A small audio frame classifier, trained from scratch.
Model: 1.96M parameters, norm batchnorm, activation silu, widths [192].
Data: trained on single English command words and digits, spoken by a formant synthesiser in many voices, 78125 training examples, 10.8 epochs.
Rows from block 7 of a small audio frame classifier, named by matrix and row number. Each number is 500 + 25 x the weight over its row's rms, rounded and kept within 0 to 999. All counts start at 0. Numbers have three digits each.
After each channel's rows are labels from the 100 clips, of 14976, where the channel reaches its highest value: "top examples" is what is common among them. Only what is clearly more common there than usual is listed. The data: single English command words and digits, spoken by a formant synthesiser in many voices. In brackets: how many of the 100.
# c30: last pointwise conv (model.blocks.7.c3.0.weight, 192x192x1), inputs 0-191

c30.11:499487505491500444482472496509506491500532477512494470483500489463510524481515488515515491521494464447461456472491516474426528534532484492537503479457503483545527510425472521533490512484498470464490497483506453474534515479542449494502531501456472500485521477463500468549472508496495479490497496512482500518475536529495510524507483566511516488504535522461459535523513481524444497468486516506510515478481485500490544485505503536507494479483522470516490490443517468512510483507508505486525476501504484482481486469496546487512476492504477529532469495485528444506501453474491502489
top examples: /ŋ/ (32); word: louder (32); word: thanks (32); word: left (28)

c30.117:522444499498527544505496523487541483502527505494522517513496528503460492513521488501538501498456515534532484510459507492536490556512530505555484552504512499503460489492497480515480483455494519515483469515484529518533503540527480487523524485489533483484503510528513511469512492492439537504497472490474495483474527516501558512501536436543491506527480513520502484495514505455470465526457478526520476486530540481523476523528547487502521493531505488546510504476528472511527478476520523528558504485477480493505505546552495477493490454510536463485480517513517514512518490473518504542
top examples: /oʊ/ (79); /g/ (50); word: go (50); /ə/ (30)

c30.18:505504523489488472506491471503472494484459506513508521493513471492505515454499493517493497514532509493501522494498491464495513518525483498479516510497526520497480515482527499475507493484508505518463456491519487481521499531497478482524478493482495463466498521546496500516508491477504500511422476511550517475523454471484496520471488486513511511482484465465502479492489512479500489547504497506495501496505486496503404490484470453525494511514477489454494484492505489478467549514449525505465527528508451510474545454488498473542516415538444476469518450471452502472495516444471510462
top examples: reverberation (64); /ɛ/ (37)

c30.162:507514511529519475469483447472525487501488517502466498537487496494529503439520517553508489509535513473494496483523497514487584538497503489537505474454535543521483541453526507483483489484502494517477475587518507499496464494503493515495522478476465496500467543475491463483519540484458540450505539467500528512501491461522498465509508483501514469447502495520477505489517484492461484483495513492504505465479510477484523450480500507477494408507527509469524524503502445487522477519477521481478487530494527490483496484480503486472471536504478495495525504504489489508494510487515499489
top examples: /n/ (54); /ɑ/ (34); word: on (34)

c30.23:509554515503532463450498505509564499502502473495488502517535497501518495463505500498512463451507487460493489497517497464504492507474467491494506460479508455506534474483507491548484472473500457455456549503533514490466480516480523483492487504554463563453514523481503461550502494502458481484521469497455464512524470480475493516469486493474474505505479537488474494505483509546524490470487539473526464482539467485473517512527523505487494492472488501488493510491436516493516490456517523491456481453486494451534465506492495500515486522489514505514474507495504478453501507529505475495
top examples: /s/ (83); /t/ (82); /ɑ/ (76); word: stop (38)

c30.177:508476476511483513497539470499495485468515466510485531471540523512501521461542443481528496492457464507495487474500488493447471462485510495480507533496535464536495504550441513512476512491532505487500463487510486493501523476514537503489528533476522502519492489503469512527484493468549454484491486534510469503513478508483502477493525480517456478488513553480504494476532507506492544523532520494495497521503446554527521528482489482467547494514485474508463524514487499497484498535507491501523469529552493498520481455495537505492485480483471521438525471492449532476536539518526488533
top examples: /ɔ/ (65); word: volume (34); word: pause (31); word: off (28)

c30.83:446521519493495455475503483478528529513487472489548475480481496524482488510511503498545504562538488457490483486516495447496471531496504478503538497511512510454524517502524486499441475515508531485510450535507507514531497457466478489477508490486447473492461504533469503476529526521523485497502500509466534537505523526489543490540505484499497479486475499515501525509522499447520508478509478517474506494483508490501463505486503477507516455437463495454497515479502446514496434538505504509535500505518518456479509495462514493495482503507472482533528480449492456475466534505537514497
top examples: /u/ (44); /v/ (38); word: volume (38); word: off (31)

c30.171:498515461454460528486532536484507486485531513505486466493505494521517506497489498443494488487510461501521535505484480541516491490453481490516507534526493483491503517500486543503453488472499530516479525518526428459487546471544552572516515536497558548464456491517516482502462483468481494512480520513511470519519476513464466506496516513502526488502535497510506498518531509519465483511493520507513523524459509534505525475479537511535524474516500528472451467513529488498549444514498509529503506489483491454539479507504518528538490519490509505469499541511485485504508482504527513529
top examples: /p/ (59); /ʊ/ (41); /ʃ/ (41); word: push (41)

c30.113:487464489512502501513494489515535494486470566449514444532474430515487491527480527473496523488483517486501470540507486522526516502481482531499518497477490502498552515497493502505558532460536490459515480489480495506515498492545484494493520495545485511511565527481517512518510486469465480513544490487500496515498506519505529542499495487478522514534515510509517555501474475505501498507472474510523535463492524470541522470510458513495443496546528468499558548525513502487514455483485483475489492528494513525515514492464500516512524474500480483474493552543505531523542462526492477503
top examples: /p/ (92); /ʊ/ (67); /ʃ/ (67); word: push (67)

c30.16:485502513512533472539483516479482469497478511496529516534506501527477476506502495505501514536529516489465514522494505479531485422478503528566498491493505507453517510541469466495510500503518494488490478498511539513475475511529565476499458508574488509527507528480518469493479487524504497503501476486474515512495544510519520493512519463493510500485462450540526501493493483512449522491469470510539492493517509501449502523514486532467478490530494462500549554508477475490503461499545481460483521493484505476539491508470462490503533521530523452499476541454503510522559498499478486483
top examples: /u/ (85); /t/ (83); word: two (83)

c30.67:530428504547500497508444520483495469533486503494513491539505505561477533531521510507507546513500521489507505495501563509515511514484538484543493449515503466483531519497489484468530451473470526457481480494510476543498502466489461475518506509491510454468528460473544502523508481498519468537525479557497475507517539522514500530502462508518525500472514490500487519513485480494530508474515486490476522469480500516507477465491471487474493473451438475442493465500459489490532489525525516477503491517528481517517504483486493542495512487501504514475483529538508470519486468532485497468
top examples: /ʊ/ (30); /ʃ/ (30); word: push (30); /ʒ/ (26)

c30.153:509494520480464521491507508501513494498517516519470527541510498550541457482483464507503552533492478534539460466492515527497492476526505495480532539502475494522516485508470510525475515514506505455506443489522484501498506493501498566489500502441537473521494534518448493514530506434499454483521540462503493469493475492526474459508544494482495481511504484491527481453536487454477509476497484471504529533496500510491495501491474517510532511479484469547476493518535511490485498509486476498484447481477482465506481543485480469484471559528492529541483484479518498487487502514487492562
top examples: /ɔ/ (100); /f/ (66); /ɹ/ (66); word: four (58)

c30.32:536530466469502510486479494507535462481550490537472544517500473480494498474505530492485455452494498477512510511487452529490484486481469462509520479525493482540539529458524500539512472490482511511464526520480475473534522527495493478501504521510454561499527488485511461516489513462478497458504521513479485495489503520510514556488485552495516480547559530489473534468474475542510533484468481531504478467470500464480551477483512499505495506515469481478499510518524516524482462502511483503506527500486466482532487459482487524508505500490513508503484526493499466576523531516505451507
top examples: /t/ (79); /p/ (39); /eɪ/ (30)

c30.44:487458544521524513472445497520473513498532526517479513490488499473495539453503479544534487490520532466498508479530474513511526543510482475520495518508480499513536486514506498519521498523479453496498500502525464450467487533522483488487484481470499479492445516537462560511539552522526502516530472474482498512482508495497518500502489536500520565493514504475496450510522534500505536502514491526493446494481485526508469476560523506507500531506550525498472452502526506484509518506533464469494528490547486488515532500504540529525436492473512502492462503495497507483511474508506499448
top examples: /ɹ/ (77); /ə/ (72); /ɑ/ (70); /m/ (66)

c30.136:524484486471504515491543504524481449502544505501456509492496516471512540525514471477486486478486494514500530486501478486495471499515501469496518484529501525491490482485503474542495574486493470507465495518529468522456412477474496508498474499515496505471523458474509561516471493506541510482482496476529509495503509539522449497508462529506530502514484502513509519483477514504496491531487498540534483501482499458514483485557525463472494516488474455472475522516506521496471529491506469448485510479549468484484570510533478504495457488468473501488463509557490525502483478486478496474
top examples: /oʊ/ (88); /z/ (74); /ɪ/ (74); /ɹ/ (74)

c30.168:479494539485479513520471522498448507458513500514543531478533490535497519487522497510485471476502491484438531483482486461485516534552460515477511502523491532540488528483533481541510514520500509465512498491482513540501463498515483487486482488512518471465505485459513506524500476533502496473489494519501471485540516525496470515529491518514478488488440487491487486500453507472491454440509506510494521511479487477482478495500485505495510562426545488519517536499476545540433539553520500473475520490513518479480518507513511504513528469508492456499460503513475536506521525477490457496
top examples: /ɛ/ (71); /ɝ/ (67); /ð/ (59); /w/ (59)

c30.184:450520517479469470498506491520462478517501499509477533511487494491519457526454470490512519468455504501476451533510490522502500502488520523491484510464556495476493491494481484449494500565526446467523467445497528533528483495531453532512506497478497476544477516497444501525496513518539501503509486486519508502493462505500527487482494452498507537518459485510523504473509478512509500539474475511548468532501489515532481548495499524486484510532521478512480493540464511470463515503468486480507479491510465485484508490513494525512506534501476495435498516525513542523475462490471441465
top examples: /ɑ/ (88); /m/ (78); /ə/ (72); /ɹ/ (70)

c30.176:511495498497516489519494504496490486508494552520542486484514500508505506527494475502483530490484516492473494545493510513527511505475537506470516520504529535498469529515500501518489494516494491546507474500497516517453496495472456490495500431504534458491496533520479474495500504437538557477524477481530506497501459477501474498492465507483493508493491476480501507506509488432497525494508425484536538501540480518525488508483525482538501510507437505490504521540450480457447534520480499447510453493508518508462528509490501503490494494501456471465521451512484525451499528494504453443
top examples: /ɔ/ (94); /f/ (60); word: four (48); word: call (33)

c30.81:467528513464520497504425532502479487470539534487472483512478477471502507461501491531465439455468478427470489460527467528491492520524477505514536479535480483528496520511517481527513533502473457497478505510486440493467453479507469503467516498507502517482544496500533519560509526487498495514506518508479486478526483480523487515508496540538468494499482479481511448518479510547475527497486536485513521531488450504505473503513539496478496505485502506508509517493500509536502534526510498451508515478512485479520545472532496470496513503494487511509504514567501519500510474474465499452
top examples: /ð/ (52); /w/ (52); word: weather (52); word: zero (47)

c30.144:542440489525485531475452518463484463521532503506526505493505528537486523498528486542553535546469510492498499487493522522469500506480515541537501483520507464496524516502466487492515473504453519506504470486495477515523475514503470438498489505526505468507481487503480470503491503494511481502574486517450512504501496505480498509532479467512517465486492513488516501510484506508439492490479507476515473482515557528519504502511504497488488515483488442458509529479471514476485490516540551469500464512503518539534464509461526506486465491513561453490475513534516499464505536527502489443
top examples: /z/ (85); /oʊ/ (85); /ɹ/ (74); /ɪ/ (73)

c30.142:516507479525509517533478499492511484528510504469476459537505518534521458506488497472459494490476507491520491497497521497506513507475506479548483500498518498481475534497510456550520475482463508492475553518530503529472459505461543519448455487516492522487507474493521481538505503506505474466482459479514495507525513499502481488480557505444527520524516495563529483501496484535510497459508548529482485481497498474484486488537570550518470495469479498437504478520525531475519513537532545505507495496499512517515488513465507525537460533471505480473527538507532493480537470495503480475
top examples: /s/ (55); muffled (low-pass) (44); /ɪ/ (38); /z/ (37)

c30.91:497469492481490463509483505518505501522514537491524525521500509506523514503484490455498492508489489465506493465494464497513495498483515503485496518490508533493494492482491512455490522497489503497462465482487476492518509549532460500458499495489482503491481500532522511540525521486495506495537467470459495524521447489492469518492471441477502538551526462491502496532467536474491535445490510507537478482502511487491519478516498525519499489506491545483495433501484482468491537524476479480445447497516520519500537590485492483545466461477519455468479513503505538462479490523523500427
top examples: /n/ (59); /eɪ/ (55); /dʒ/ (54); /tʃ/ (54)

c30.121:505510486538498504516486538485468475532536479489505499483516481476475480496495492525487507497506477472498554521494505514474493516483529500525512479513488502490530501549475522526509482504488467488478520501516495523505510511490523427459493520510487505493507466491538491533462490550491495540513473521511523466477497502568483445492551492491532516494524449549492457499520504491516488447484527500477508482500520495502504477518530545485520506457474508457495502482529489475537490479548547509468491499530473501551491489468509464473471515492538518512465462490505448459543515509544511449
top examples: /ɹ/ (66); reverberation (61); /i/ (44); /θ/ (44)

c30.97:496494538519496500485503498495526506478522493521498513505477495479492487520506492513466512507510525459479528498494501498496526542491517529445518509538487492490536486506495478497534484518522517467543531505499492497463514470497480495529479504514482542461480462521456513565471479531521484476502505500490491530492458472524463494550479500467493452495553483492503482473489495569499462544520495490506483502461507488471547469469518502512475484483537477490463477517533511480514486508568511478482505481505511448486498488448541528509438529476481501489468463512475495516461468504569493484
top examples: /ɛ/ (95); /l/ (89); /p/ (87); /h/ (85)

c30.76:490517489461512479476492516492541494518472480474512510469537495504479508501522477499508503512496489505494452480518538457492545532467512477502499501506502517483482483464503505468469478444490505472475469517514491532555495501488455493532509480461498502495498481493495475475516529454457523502475519515473494498478477534459519520524442491499520472484484491438446504486512480487488475451477501505491499447496509508467529446475440483510514503484499476504487504491489485512527509516436488508450492551510501478458502514455548485481494533527528515522528497440497487492470503442512494511
top examples: /p/ (99); /ɔɪ/ (58); word: point (58); /ʊ/ (41)

c30.2:494492535511468480503473503481522503501521488509494531523513486479491526520528483553488521530492539505475501486495507496506547504478523516502484493537430526486515496519480477506524485524498483513506518541499507487483508512491503484499477488497525512530522517572483449481486494509488490482474516471512525430449502515480477505517475505524521466498492496477526484478527496509493470454425536486480505463481483469466489438447472505533480548508497503540560505495509495508516511474520525513480505539529509494501508445466493477531516458489503483494507472484486523491458564508459508545
top examples: /ɝ/ (100); /m/ (65); /aɪ/ (64); word: timer (64)

c30.21:479504506477521515546472552499485514500522522495534455501475543516466462479470482491519491486503517505506514466515486503473473523525484454469500491521483499476506539507494461536458513507502499488485508517528480515503462482540535492491450523498505493522484517484508512519515500517532490482521508481472459482513499503542494523490448493518499495487484491568527478520475500522483442443461484536462481534483511451472496519547533519471478494441475486488501523520489499507498484474535445508534473473502457449514473500499521510464491519460503477481487534504525470496475531506489443514
top examples: /ɛ/ (67); /j/ (51); word: yes (37); /ð/ (29)

c30.35:455476471509495536512506520486511518503519522503497505510535516540486464495434480476493533497468540511522470480496543522513537506474470492521538503503465487512499526496492530474531525522446511494527452500496503490515541526517494508498515523465537479488543471515518519443479493442494547500487490486536518465456477519485470516455484458510564485532497515521557469488505493482499468460515499495495541546485544501510496465511505499515514500454484470507484455540495542513487498514489525474532474521504490543466490503503510484504505516506506509491503548524506531462513473497495510468
top examples: /n/ (98); /ʌ/ (93); /w/ (93); word: one (93)

c30.105:485487493487477481526458482529449481469510477538519501487502457474534524462481503509453464465459479513473483513488467471468475507507468518510515487498527482518511516451487535512495484461500516512479478484517490469493498505540499510514510544478508514469501507533530484485536511447497507540474510531489483481518451485497445525463492499520473508495547519483442509505435556481500520516485537519486509477506515505503494477515526479488520516482517491482536493445539483486519521478489530507431539460515496499503522464484482473529499476479519498484469513503491442470461479505496518489
top examples: reverberation (86); /t/ (56); /ɪ/ (47); /i/ (41)

c30.139:512475523480509491493495473509498463487507515514480477528523481482502515526518511511510525518487478526486481499524509448519478501545508512488507472504529456516463511483542505491471490484475524489475479496499473537474440481488483479510499485473475481455546462468512517495461463499540519528518476494473518459533513499484524505475496517536477475475503507492488524498484480466504509502525512503459502491508489497476463444493489465461490520498486455447530471489540472486465503468475555492488524452503446482528572491472485485543479461514478492516431511528484471513497475455506487478
top examples: /u/ (64); /j/ (63); /m/ (63); /v/ (57)

c30.60:471485502490505495545480496456507477486525541466486496505544534519499493473510507505497480500486513514496506490505502513455490481485481513504510551473485493496504488542476529508493508540527515549510475519459494466488527497477485547518522497464535509544510581519466499481485573528504481534472482538511501497523474523497509453500527487490478487527463484481497487457524477507498521547498498498548521556496449524548496511512508468524525474503519466468479497551457481476454489483483530513511472501525478515505489492502519444522479508504479492433489474500473522492499498515505471482
top examples: /ɔ/ (100); /f/ (93); /ɹ/ (93); word: four (52)

c30.9:488467515491517525528514526494445501551507505504524509494505551506472504529503481476540507524453455515496539464508537507521472511532531505534472486515484490468468468502494484456512509510506503504497490473448491534518436509517457453481463434498499453524525532435496553483501474536499483552460494506495516515491474497518540519512477525538479518523506440480512548503496471520482528518524458520497488520503503513498517467519505497493478488508507496504525496480537495491501527506508513479480526506511497472482532499486504501494523524524454489484467483494460485529483447493484487468
top examples: /t/ (88); /ɹ/ (60); word: repeat (31); word: right (27)

c30.170:517502500543502520524478543520482470497513485498513517474527503468509504500511514490482539512497484509479540478492552454515508478489542507523534470509467508507510476445483511463508492479473539458473459539465475498506525469500481539503515486526459501470491534467501450489502481480488472485515517472528461501528516505491475502543495482492525521492529490486494503538488449520492515462503498500503447513436523498492525514488480540446534512503469470451484492506496460486516477483498544485480513480505453441502477489489555495456514531490472480447499484515507470507499485494484537526
top examples: /ʊ/ (40); /ʃ/ (40); word: push (40); word: three (35)

c30.102:456450503475518529515541503488545516511496500489499469516476529523533492514476501447526547501485455483520489532506515504519510532521494524476518504512541510554490515456537486540480464459515494532466491499502497494456455467494537517505480525479478518485531502510527506514503485523496548460501481470530485510506478502524448501490539480470502515501521476542518471480497491488531497510493537492497495515487498484475474490513535518461456483462527502472477513510540522489447511506506500459514466491508460522541492484533491509506490511458528448526452496545486506461485546479541492492
top examples: /s/ (100); /t/ (100); /ɑ/ (66); word: stop (40)

c30.54:537510503514489505493427525511495444481525497524490474493497495450493531446530517516504454483486515472445493484513470492512489509520490491498523498519490510539500463499500490527441508478515511498516481518463483438526514488489493493500489507524474535490452482535483449501472511477523519524486542476459495502528493504494501461511491503530500490500515473461462524461486505533554492483515498511479467481449474495455521442482466503488532506501507511522499494480569511512466550510504477499482517497518507509500534466479531506494504461500468509501505454457461517513469496455520516510
top examples: /n/ (93); /dʒ/ (52); /tʃ/ (52); /eɪ/ (52)

c30.22:477500452515523522473511488511521474503506467529478484499530506533519502498475495474502516483474516508492503473523560517483534511518522475473512506432511487482480517522500506496504506537548481489505500483529490526497508533531481524504494484472500479529481502469517519452510527460537458512500547527493469484526485510483491464478472472497468473499481483501530470459494451494476507514467473441498506500499465518514503526495508473467493480460518519517446477550471500452492509488506505474483501473495525483541515508491462474493484503469505477454503516505518447479523443584472474465
top examples: /dʒ/ (92); /tʃ/ (92); /eɪ/ (92); /n/ (92)

c30.90:482513509537487484486491487483500487484487474531530480541514484494503513520511439518470519492481568507484456508459503505475514510486523536521514493483518543514521499534510458530562514502503447462464541444511560524505502506496545483485474478510484464494508457479477512557458475500518495488552517502503491486480472472570484494474518496487496509496534496512494513499521454483495496548521479494495504529514512483511506516487502527514479493507521527527482495500484505454477477478491438503481498527484500525497535515473493498522435447508500533487516455480513517508522501541474495506
top examples: /s/ (86); voice: child-like voice (59); /ɛ/ (58); /v/ (34)

c30.55:502453520484463472532532514529473502513496497494505465467500530514516524512508507493491503514482446483463491508475485525494496520498507528491494533509574530523505485493486488519483519493512468512484525496459543499480511487491486513495474486499517538489453530497488470526489513442564509516484492498494518512497452525526496543502534474477488502558478486496474533494476454499497565532467532523556485540501518492534527464519506482476492519491467506481505511555510493505443544521509523451473481500552523511489553514510501495546480498487482464520507506529490530489505501489473501463
top examples: /ɔ/ (64); word: four (37); /dʒ/ (36); word: change (36)

c30.166:532545499533520491528498529501465515530460511491486520496472478489490494524505480544446521512534502510466511535491532498524518550504533529533500505506516472472470510479488506492528477532511485459533470500493494518529409489492489458499513467522516455502563497478508495461485490546465522520463481526480513485487541505499535517538554483502489488480476460522506464500519481550490492503500453525515511505514468479493516480514476552490460514509465500497569489489527489504499474503546501503493514493465523499540490511524487501484529498518524483534508528485520458528516488483515506481
top examples: /u/ (30); word: two (26)

c30.19:500495491495538517459487532516499508480495477532493502468488504523504539504490476479470517478473494498494492507527541522480498507538497502459549446447498534536470464497501440500519487491503442489499494513494534505479476434448470451526499503509459512486486484477485488549524486504497514496514509515477483459485517471530495460492490488497484529495434482486489501528495503524496481486463482512545478557519437481498439527512495474464486459504510546466511527484519511509479530480495535476565503491499538479508488487514503505501534496486506500501532519528514517524488524467513514479
top examples: /ɔ/ (72); /l/ (66); /k/ (64); word: call (63)

c30.111:504483474507474516489479515485474457508510506492523495519511500525473503495529546504522534526485512490495491511480541520520526559492541510548520474497454487482528536455483503469550491476518504436487488507475510527536501472500473534529491515531494516501567471470523482521498471520517483497514505484531492518501534549450533524493507512490530494507456530509485516562476494513518481518501497493485508522481538446504541515537493512511498490524469492504492486534525510509483529464525535481545530505509495506458498498514515532503504482508540518500455564545497500518484444519466506524
top examples: /ɝ/ (66); /ɛ/ (48); /ʒ/ (42); /m/ (42)

c30.169:482483520489562544465518522498553493488523494547490524506504478532502474505487506465497520476416488482557457482534483491520509511494468508458566478505512526521447519505531451538491507482516486524459498519502489494486454550474506484506480507470478497464507508491518498488532490481451517502482498481491464457495486485521501481495466509538485507505478471452471502472509474501476492505455498480498503515514450453474505529489537473497490537490509558510514516527559470490495510489526518502478497491506504530524495498465452495471478496473540489504499501476495477490499520530486501483
top examples: /p/ (38); /eɪ/ (25)

c30.61:450493484492501527519507497520479507511510511483555479497503526534476493487464531541479501511509517506486530533522514516505516520516501514481482480518509472521540521498493519477490478497471497485442525471438541516499497496552457551521487465490469475550475540519510514502510529479512526554446512486511499498503498510490501526489527448491529518490480471511530520518430457516509511512504490465499500503484565451494497491493522474521491501502516511467470508536533521511503551520491506446491515515518497514507526481551487511485545486497479443509480497513465541462481535513487504474
top examples: /ɝ/ (63); /ɛ/ (56); /ð/ (32); /w/ (32)

c30.70:537520478495512513480509540512490461494537449551492511482516485501478480490526461514496471490470495520478481442500515519502507492511495468530499487518460486544488547492511481509525489449506531509462504516489513481502484502518519479508464465497509519494537501462542520457507489501510528509489464495457414450500498486518515537476492470507519469443484494506521504500512458449461489502487472480513500484502505492484514541493529471465486476515471470483514470460526481481541485467526530506527542440496465520542507481518484472489525485491546484489485538491503480535498468520513485510
top examples: /ɛ/ (75); /s/ (70); /j/ (56); word: yes (56)

c30.72:525439510540552517517464503509534506525539476517493483513477482501515473496464472502512523489438503511518502497546539538485553545491511490522493432453488510484510523474481496486567490486472468470502487518515510505505476504484497475506491513506504485523518480484478492505503493521501491476478504567487500470543513515478471482543504511538502477476515482463491456521478522483520476515491508509508520500511480505464533499499500512451475499485494505475480460500457520523524503484479534495501470511488475574511501465494551485538476515497539497483460511467485518469452491523488505450
top examples: /ɹ/ (97); /i/ (63); /θ/ (60); word: three (60)

c30.50:493502491468502515503538498526541472533515458492520525502517505522501509520538474479499538497492502522533541482520559545489526522488562501476524513535463520503503495513499484515493500473452502565487508503540487472475497529485533449524514496517542465491489525551494489490513545484520516501489459511530524478502466511480468501520466491527486518514531523470495467414498557479489477477462527487494502498535495502524478493507522519548468487535495499506521473474505489495474485483515519483522505523523482494512494509514526475530464478551480445476489489497499531482526543494519472489
top examples: /ɛ/ (62); /ɝ/ (58); /ʒ/ (55); /m/ (55)

c30.20:478491509469503514506467507512504527500460468488512464500530488502515537474518490509499486549498473504520474482486517496488468488517495496482518479500490510556516526472545468574514518509508443478485485525507488507492452494520524519490477497483507526472533473484514526570491497528505467491496510480476471502514468502539452505498491529456507511498504487490493545483469479527530508480483501466473520473422492484496508483509560480486474504517512481502506509535499469564454496479490510464490494522541438501519513472511540494506537489512473521544462495490501450516508542466488477485
top examples: /s/ (98); /t/ (94); /ɑ/ (65); word: stop (37)

c30.66:484491500451519496486543493494520481528508489483512474488512511510504498514481483456514532497460443525530517470488496507481485512495545508484492461520511485502518519512501484505485493489487505518485501496508469493505490513510491538503452530484459528496448501520490447501529556443536480530441493511543504544505494504479481473536487494448516527510512496491491512465486490505494522466474513504488464487545525515485519488486482525522502490500514515498529493513508434469483508513507490491492456511509542504522474534446507530512463518516509501506473505469504467412482471565458444483
top examples: /dʒ/ (34); /tʃ/ (34); word: five (34); word: change (34)

c30.141:492513520469499446484479490500463494511490510511500470477520513480525505518500485495500485521506474467519494472509492471491523490514498476496515504499528482509488471500486484496492492488490460516474530531488485461460495534485501486505485487495505496508553502494532465498514493490472524536517466485508563517483465513565535522477463594467524519477541515501502565452489497471505510411455504476498502482534493500460494476451512481566477496481496496510505497492487503467462452501481472474490478497483512498495475498452487516516490501537503485488472462470510485497489461514489491435
top examples: /ð/ (53); /w/ (53); word: weather (53); /ŋ/ (35)

c30.119:490472513485510514470517505471515535536523501510525490508471528527507479471493494462507475474515508505521510508511505502477460519467495529472488487495505477502500516504521499499552495445497504474461518535496525490474478550508512489496481466507519483527563479476536503468503504476493539455494474481521542458495498501511502493504489480475531500484474483530486442457513464466532481490480485485507571485486526495465471547410531496502496456485470522545521486518484492492525478523493503477490483532461533533510472497498484527458479530477523501497529524528515511477530489544537483460
top examples: reverberation (68); /n/ (58); /l/ (58); /eɪ/ (32)

c30.181:460483504532507484505516514507477475520475499516509513487521532536484520523502483419502495459450526520485489486517540486492438542503511532515548485496511475463510501534489491459492510553479488513511505491483498515517483480511504491485489473466509482539494492475518541469492493481532498531487526534538501511499467527511484473500538493473482458488500477510530494520498494500519474530504440478454493531490519526467507510455467490497512463466526502477531444563536519506477537550514479462495464473508483502528494518487471505485496473497518468474470496507469558502508503540538504493
top examples: /ɑ/ (92); /ɹ/ (91); /m/ (88); /ə/ (87)

c30.15:485502496506505451514466517542481486490493494546494505486501468480497510510502466517500494504506477491452507506494509485503514490499478520517541490459520479527490489465540539520510485452508518483464499520474455450483523534506479513497514511455514530445483470501534489507476491478471499515481517504491520496521465481531432518502491500477479498519482477478417482536462531523487455515503516466516475458517483508460500471532499474494507501484489506494486488426533459509535533458504536512445545481481461470496541487516487485519487533508492508492472493487501479463456505497506544515
top examples: /p/ (69); /ʊ/ (66); /ʃ/ (66); word: push (66)

c30.124:473502504507520511503458481505453496525507511520524487513509478492509528493514513522491515509503511463477534532531521492488475506518536544521521501502482502498497540495499489483488479529476520505529511452497479519462505461520485486493482512515458477541476475504488536480541539512495519546470471504488523545522455493542485483544493505526429506513499452445506498465463527511527506512523505522498482489506462520504491511478513491477509491484483477487540533446491494523484536506448522486474471574496525504498509486483552489537489487534498471469495496501494470455489555482489470431
top examples: /t/ (56); /s/ (44); /ɹ/ (39); /ɑ/ (38)

c30.68:473501455496476515472466487467486476520547475502485500483522505475457513542508494470495516496499485506469521455506512488502487468482533453515465477528439479513531535475517495461532509500508518482419498492468477514548497510525468509512462505510523479495554488497567504473473503469534500500522504520532476510472506538503524507478466502481540471470525515500508504516476484518515486472481463499482502484489518482499513486493447487493495502502511510460495480519486456508556501499498472469530545467500509464541502477492496523525548535506518513512440512490509478537509476555486478505
top examples: /ɛ/ (75); /j/ (47); /s/ (46); word: yes (46)

c30.173:461502522472492532541446510486482507498497546494540495479526495498523532499488532541500505499518501472483513548478510503529529500546514528505502480501524502523486514463529506528487469469508553509443480537541524511485445534501491477514489481521491507452540471534545504498512549460478541477485499480498487453518525482481500495471503477512500520503439488481489462515441514457517529527516510487493514485496458521500490508502520438449519490525476532490486510467485513493514537507493499491490522478533507533531559492464494498476524445472500508488524524512493490526500506510472505499
top examples: /t/ (77); /ɛ/ (52); pink noise (31); /f/ (29)

c30.38:458506541526526519465494526498455495471498480529517521505466471525490547497483461539451533445507580503462474520472505486524525533475480511512545456450521532532494489502465506514515528495508511495461521478467526487526513497498495509513466495537465505515476497505536492509506512446482499504498502522474481481465513538557493503485488496485467515518458491509516464526520488499492486514482509480503520512488505496496491558493474463502449516528484525486509517498510526488519486496500534496498538548496510541470514500499450475509507478469533473515488536503512572501493499537496529498
top examples: /ɔ/ (31); word: call (30)

c30.112:477466493462486478534480487473465525508501501488511479513505530492529511506512516494520517482529525465490528523500475513477499521524481480476458511505500499515496480477483530487531505519520531514474470516514489470458483479529513524511483505498511533511489553522481474493493530518506478539487469514502504533560504468518491465532511501474478507535466456517520511470507467498482537534482478507570468466458502506493479523510485519475522489500511459503494520483445512506443501485534486472457465429535505493514485452457497444508513492496460487496459503497510482450490518491473428497
top examples: /n/ (77); /dʒ/ (66); /tʃ/ (66); /eɪ/ (66)

c30.103:461482522514503515485488493482528477526499521443492495552467469490519493531515488477489528481495482447507497539493493539509494522519515510501479493502529520501520497515542486503493543471524516505482471504541460514527483486526488522514507491531495495494490497490469517538482484510497508533517497558527484539473559469519494464535564469498510516458504524505462531504516550496505510553466524492523467488558509517513523465517504520476512464540548490446511528505513514487483514500540496461502525542554503498504500519514472505468516526462491490465503493512480501491535505474559542501
top examples: /oʊ/ (68); /ɹ/ (66); /ɪ/ (63); /z/ (59)

c30.41:514488487507502510490502503495502482519504501507492528502465533491517498497504505416518523496472431542514494501502499460510485495486541499486493528493539533522481470455496545522522523450436501535510481461496505461476468543517520505498530519510517485505525534502518474484501553518503508487481532513476506497515475486503463457481468512531482487495518511485530497490477504514466492530523517498507508530492447529527513492503500534529549494502533501557519514494517434523526530467457469539456512517455471525512484511513491497521497506519492508514518462488501483461462483510458449531
top examples: /ɑ/ (71); /v/ (55); /j/ (55); /u/ (55)

c30.27:512496542478520511496521446495471505503451492519540525536521457528474491517493520468497544532504486492506537482515520480491515472511537536489525524454521489474519533510486501444491497448497479490475480506548500509486490537485492470489523520471510496525491522489483535525521476513489507496518490507508513503481499500502509480514488461485534505500490501535492533494494512479525516537492502482466480489499509502529524508489509497472527484558498551514516416543494479483496469509475499495449499490496541486522480519466556498518478483486546451503493487467509501503501399544534516477
top examples: /dʒ/ (51); /tʃ/ (51); /eɪ/ (51); word: change (51)